A small image classifier, trained from scratch.
Model: 7.46M parameters, 48-pixel images, arch swin, norm layernorm, activation gelu, patch size [2, 2], depths [3, 3, 3, 3], widths [48, 96, 192, 384].
Training: 8900 steps, held-out accuracy 98%.
Data: trained on rendered landscapes of hills, water and sky, 145000 training examples, 31.4 epochs.
Rows from block 2 of a small image classifier, named by matrix and row number. Rows with one number belong to one neuron. Each number is 500 + 25 x the weight over its row's rms, rounded and kept within 0 to 999. All counts start at 0. Numbers have three digits each.
After each neuron's rows are labels from the 100 images, of 14848, where the neuron reaches its highest value: "patch colour" is the nearest of a few named colours to the mean colour under the peak; "top examples" is what is common among them. Only what is clearly more common there than usual is listed. The data: rendered landscapes of hills, water and sky.
# fc1: MLP up (model.blocks.2.mlp.fc1.weight, 192x48), inputs 0-47
# fc2: MLP down (model.blocks.2.mlp.fc2.weight, 48x192, transposed), outputs 0-47

fc1.134:518513514485526527498549481461485547542486444492472526459509509498497493487514495506470565495491511498504486493519457480540530505502493471511489
fc2.134:487500515542561511508457461454450507550484495479501494506488533514523476464460518485520497492495493539495453499491494482517507480511481475492507
patch colour: pink; white
top examples: snowy peaks; noon

fc1.97:524512476516533497503495495530465522463517499541487524504522500467464510501541437503490481539482472472518510492478514458511542533536492517477505
fc2.97:484516507502476516507521516475537463508493499503485541502510499523499502510549516442526496456496458488542459544465489481528456504519499521522489
patch colour: brown; orange
top examples: sunset; red mesas

fc1.44:485496504539541504496537465480505534465523538490469505489517479497507483494487489544458483485457535507472561482493508525471468498500507488539503
fc2.44:477500516541480535511480490477540517507480481499492541499509538527494494514491500505480508532467508481425470498478539494489458504476516550522522
patch colour: brown
top examples: purple alien crags; sunset

fc1.169:470521511524507507525539515516461520495462523525477468513491541489495455537516468478481485521514485494525511509504466482496504460472537541456525
fc2.169:495495523502532512491535458486554471449507521508445503505534518521532541508494514467513503497515481534505531514506476490493474494513519560485490
patch colour: black
top examples: night; green hills

fc1.144:492489496520528502503437515468531471502566450436496515525529498458509497469473462525511482497496506488526512497502497493508522499526488498513484
fc2.144:505521508501463529511537557502503525486512519547525509449490542481484473487510473481512525482494453501518481486534513551491494472456495501492495
patch colour: brown
top examples: purple alien crags; overcast

fc1.38:515526482515453515481515486514543491482470489519518479520468482471546526482502493494467465523442511524512535478509490500520541514519484444499502
fc2.38:484494482476535474535460550502509520497512472501554482522477508543516514477468531534516521508506517518478495451509485478486465481517468528472496
patch colour: brown
top examples: water; red mesas

fc1.1:533524491499462507472500471478547500492492504542490497504474496482535514504523492489479462496464500494522564508510503511523519499535496419482493
fc2.1:456513475460494487515486545533506501490484482495522480516476508533521560458493517496550500534492514518535519468520466496484464468526490505516508
patch colour: brown
top examples: sunset; red mesas

fc1.190:461509516540529510468464461475478467518527537485502470561502491476530496518492489512511531493507511498512492514519494487497477514474438509454519
fc2.190:536488506478522511509556497460511522485463493507509496458489499496497482496476544517510518467518458473536510447473518555483498493502513513529534
patch colour: brown
top examples: overcast; snowy peaks

fc1.35:496467481478455509528536496464463508456474479434515485511484536479483491526489515514492522470483489455505491519484485452523491485504480471519500
fc2.35:490513508513533523434451466509510510517514478499478569501525479511528500466478521505527525510501513484505539495516489529495515527478501555495487
patch colour: brown
top examples: purple alien crags; noon

fc1.157:502493491502497501506542528527491497503509461529458540491486503515530458494505477545480498495514527468527476521530474464448496502467499459469537
fc2.157:460496448513472503459466498521531499463491489482511509527511511481493483512554467481551472521504447496483533518509508478500475494500477506471466
patch colour: grey; brown
top examples: sunset; purple alien crags

fc1.109:532536489496514480462516507490521506450442483496508511496505528541472508476493456526494493492511468513495539538508486517436474496501494520469475
fc2.109:512489539473495505519459494546529442502529490509524496523479469505516484512544487482483501538490508524494527518516480504547445493488509497541468
patch colour: brown
top examples: sunset; snowy peaks

fc1.92:477492487501538509491522454524450491494527529467479464474509477518498500482527458531501519468490539511477535482534506551505522503506526464508519
fc2.92:486497522500486509481474490482509449489465514485497550465529548520475522529465471497516477502506482482492477504492532503535501523464560462511519
patch colour: grey
top examples: purple alien crags

fc1.189:530541508526520546476526449514476515474532473507485501466503508488477461487539451510490545475521510505485491500500493491528533519548506490476502
fc2.189:498484533522530520472480493497493461520480500469500511475486553529499493498463500458535513486538478531494433558476519489508511498508506485478498
patch colour: brown
top examples: sunset; snowy peaks

fc1.164:481459497499515508499517476536488483444494520484455464530496459455498514492500507541506511523485552511483515505523472520487547487533474518522483
fc2.164:541548526497513487480511474470460527477537503515495509462503486484511440530518477484476470502536467455513504516494551492505509496512509487474520
patch colour: brown
top examples: sunset; water

fc1.0:491456480506510483491493500541489470498462524466482466521514519517464493498470489551503535507488556524449475490519465511516540525490512511505479
fc2.0:508503507495487497438559484504486502480481504482486507495467468494546497487466473518549460504486511488502490492486552523507520491526514535545532
patch colour: brown
top examples: purple alien crags

fc1.139:504537534517505550514494490487485556508496441525501524477496514487489471466508461492502547485476499529497486504504484481553493495504439502503493
fc2.139:489498538537526536478480446494481492498456492479493507467511534517477501490449471478509498501491486532491464545503495516524550503482520458517513
patch colour: grey
top examples: snowy peaks

fc1.146:494493530490486480473477514521505443491537469480486540490514515485496465456525475498491479509488515484468499474499463447443496495476483461509519
fc2.146:450488440504484499518493531488476513479467516512498479519506545493515478528538508473534479505498439489504497496527562526490521521503476489487489
patch colour: brown
top examples: water; sunset

fc1.30:501502489502521500517519480451461518479463514467540461500494530483489538537511521454493503518485502472485472495493483528558518469507526495529465
fc2.30:532469485462532534465524497487466507503506436534487513464511497532498497452498521509495522468491520517493537537478515524514466518487515529520520
patch colour: brown
top examples: purple alien crags; overcast

fc1.101:483491490480530508564459520510461502492510520475482505488556531525454512509475496516462560525518531503468490485483499503478490492493491495469521
fc2.101:452474469474486523524485531532507519522492500464506492524496503526510527489480519537515521527501532524472510456525452543477461479495487531528512
patch colour: grey
top examples: water; noon

fc1.123:501479514476479523537545518518456505491492523508474485493431525550462466474515518462477476511469479477496516494497475485509500497491526521471526
fc2.123:460486468490501515442477442479497522462480457484463523527535485525502499507526504454537508502487516516521497485451499496506484512512487528481494
patch colour: brown
top examples: terraced slopes; noon

fc1.84:499550497464452549490494479492499526474526498519502500494509503466525524519482501481489470513492478476527555504522490557513479487517498440483511
fc2.84:501523502473510484454555478482469519451505517478485490476459464499511491482510462503494463515510540514542527488514517494492524494540533515529526
patch colour: black
top examples: night; water

fc1.142:534495451540509460489549527484550459499497512510487479520511509499523501509481538537485480535474507472504507463471487484466496526494488542499481
fc2.142:511433474500494468512481508522548450539485531505502508535521511482494508507506493522530522473483482442467468491490543511483504523484507513506479
patch colour: pink; white
top examples: snowy peaks; light: sunset; sun or moon in view

fc1.63:479507508499509522481488545465512483473575487450505505486505543500546486510503489461531521496479541510534509507499489499468539525521491517494485
fc2.63:541491487471479504496503515531501520485476460507501501472493496523453486476563475527495504448508491495547560485514517528504546491480505503512489
patch colour: grey
top examples: water; overcast

fc1.47:532469471552525518482549466474517485498494484504465481515519493491526488505526532532476506515466542512476505455466478523464536522504487506512495
fc2.47:499479490525500482500478525511533509563493496529544504507514521509494468493476474510507530489492472469465446481486562471484466513482471531497489
patch colour: black
top examples: night

fc1.182:530513495483509477525520523522526477474533532525501484541542493468514513516499531515493489553481464446496507486492506463468497542479480511507460
fc2.182:484474497492485466475493488494533468477492529495488560515515494485487548521512492487524479474475456455498471522476539523503484537493544487513534
patch colour: grey
top examples: snowy peaks; overcast

fc1.122:512524487483483491533511506494538498511503491538496458519484521497516511471521486518509529499436511483508530467509420496516486518514446502527476
fc2.122:492449521521497514490481473520503459510457530500497520471526520532477500499441478532549519475497495499469452511478515507530530506475529506519491
patch colour: pink; white
top examples: sunset; sun or moon in view

fc1.103:514488485490467532450512468471496494522502510505548462541520515472490540533482455464468543510495489472475502528498505507494510485471473535511500
fc2.103:481517500519538496531520481452516507452481527488483452471499510514488517515521563523494520520535442538512500495501523490527503496510504536521491
patch colour: brown
top examples: noon; dark volcanic rock

fc1.104:523494490509485463470505487522508493549573497469481524477465500480527483494491511505478519540471537500526480537512483465483510531475475494478532
fc2.104:489535448527490492504462574508479483518503482513516477461494503499479485496521511496489481485493470480498514533528544506527490489532490472558477
patch colour: brown
top examples: sunset; red mesas

fc1.48:492509489448498520531482465521473527485518469478503502487481460498492519514495505525494490547479504513496548458533515527467509474532499463477554
fc2.48:493557447499550476488529498462528496498512485503512482524471522516522474492495473537495513477492536510473509457524485474498471520537500546498486
patch colour: black
top examples: night; water

fc1.56:561522502519517534497492512514478483444449510525525498506490532492514487490535485511519484518497508530479508522502460458454446497496528496499481
fc2.56:494494471479469464541482481528458486469471469489490498488525494548514503502521507509448478465502479505526524531500522521503495511458462528539474
patch colour: brown
top examples: sunset; water

fc1.18:500483540499509539524512512503479481548497514503539512540500518510492506534536504534463520490486486455488487490509501510534526507496502453572528
fc2.18:507527551526538506492490489468492495521490514523476513532517490456516513490464524502550466497507480527462445460497474487499455477512500501493527
patch colour: grey
top examples: snowy peaks

fc1.120:534542531486502516531480480471507524485550504553521501482515497501525482520498489503451476499502476468510542497503528503503486501498472437454497
fc2.120:504534518487472515440547459503457514454494526474470493483488464476521496494515464483516451518518497500532517508528518507512507504526533494522517
patch colour: black
top examples: night

fc1.79:517478514525532518466476469536470487442515507520500485495545487459523488467504521530480494468480484491501511513491515505515571476520505497476469
fc2.79:506499526493449540482529489494495462503472527492454535481526521497497506545513490472558477520491463461514487554475490527510486508507507498520502
patch colour: black
top examples: sunset; purple alien crags

fc1.150:485526522553499498495518537507475522508471526468506514500504543493534515519533510534516555527500478488498550539526475453491516491490531494504519
fc2.150:520456440504504555491487469456479510440483471525513532508521479489489535502507475505524487490515495499498491511490519530521483485509485548464505
patch colour: brown
top examples: purple alien crags

fc1.80:534501474535539517487500475474459521494516485519466507484530497478482490525488520532472480561454519535498534484470497516467540485499511510491526
fc2.80:473518487540473512516502530462514516529505509524534503483533493541488465518507519513480505472472531516475496478502481475502427509457490545492480
patch colour: black
top examples: night; clouds

fc1.179:578498501480484483512492503478505498514509480525467485481466460481498484532550513520475508498502527488500556475495512506490545476547476482478496
fc2.179:494516462496505499522474535520539474510514466516543493542512530488521531475528548454492514481501483519525504487520466478482444495487480500467482
patch colour: black
top examples: night; desert dunes

fc1.46:487484510478462511495547477542501504510442480535543505481509504502461462501493507490519547520488506481496515505488500528454465540528523467492488
fc2.46:466528504543512523548450505495478480510523495484492480569514520490523501506491538493526471543500466502480473471489546497526494517508515527496505
patch colour: brown
top examples: purple alien crags; sunset

fc1.88:490492491530550512469510436529471498473535525496469493474544479498519482476528491517487494459476519507486536506503504536475532488543522486497517
fc2.88:478484514507464525504478509496512457509456524476477546474524549500465522538476484504507497530493504484487475511481521533506488508446543482534525
patch colour: brown
top examples: purple alien crags; sunset

fc1.159:488490482465480509537448517464483540529495493473514489548512518531479502528494511519493504523483562529477530477518449523500481512478508484477500
fc2.159:516516514540479523463539484447537485495450519520489490471482509508508487510456479511513457490487541507490532474494501497543489515498539490528466
patch colour: pink
top examples: sunset; sun or moon in view; land: snowy peaks

fc1.25:527533514476501475531507504548483486473556517552497463462506506473527504486512456514483523506507464459516508485505515478523519520523469478495475
fc2.25:534512509555498519465536474442552500496472509530502512493494506511502464500478482492482460468485519494483507491463532475533487538484518505502465
patch colour: grey
top examples: noon; snowy peaks

fc1.51:494476460496488536522491516473463486509506504501513519489484504439547479523508527533467492487512532452531461489510482461527537507494497480532518
fc2.51:513563513523487457511505527507536496458486503513512498503519490486494465483541471452525516487504483510460513522491459519522505457455529505525505
patch colour: pink; orange
top examples: sunset

fc1.23:494520491512465498451518452487548507486496478524559499529471483483540495482515490504491456497458483515510515498549511496518517513497538458505506
fc2.23:445477515465503485534445545551480529482510502479523488504494498546498551470478530506526515516531506503493485500507485504487471462502498511511524
patch colour: grey; brown
top examples: water; red mesas

fc1.15:504461513476495560502475458472459468505499498477531460549507517448508518513492474481484482481491494502500476462461506506492495516517493496522455
fc2.15:508484490487518513514543514473498507443489454481522522461506486520485475478515514515513551479494506493508550531461507541540491492500515535535523
patch colour: brown
top examples: snowy peaks; purple alien crags

fc1.181:503479518500495493576464508523471517488510513519469486481554531520477511531495494535459540527487517477468517474489482494492523508497460486468494
fc2.181:460505517490519517505482500514466532471503520475514504464521480534490485504487510515531471505540517513455509470522483486516415502494519543479519
patch colour: white
top examples: snowy peaks; noon

fc1.19:493487509473490502499478497541438530474520504482526492483499478475506504501510433506488491506508499512474526478557515500548522529529523452473501
fc2.19:508473487529523464524489493480522475508489523550518494499537525533481494500489479534533514469478495481481491462480480463534459543474498527502454
patch colour: brown
top examples: sunset; snowy peaks

fc1.133:483473502480517528568477528536467499490504514475495505476547512490441502510483518516483561543527499501493477474503484512471491482478479508501518
fc2.133:445482494465489484507464527548501511496487491482517483524482497544532559462480505530551497506498519520488504463518471523495480478518495504531525
patch colour: grey
top examples: water; noon

fc1.76:455527441506470500517502528543495478495499528488507484548510502465505551493519496484502496546482501524535491472511449516474499512486483488524533
fc2.76:506511477477465478470552482488537482481479487515509505523475496471534551506491515522509472514467504502498555444504515545508505505522518458497508
patch colour: grey
top examples: water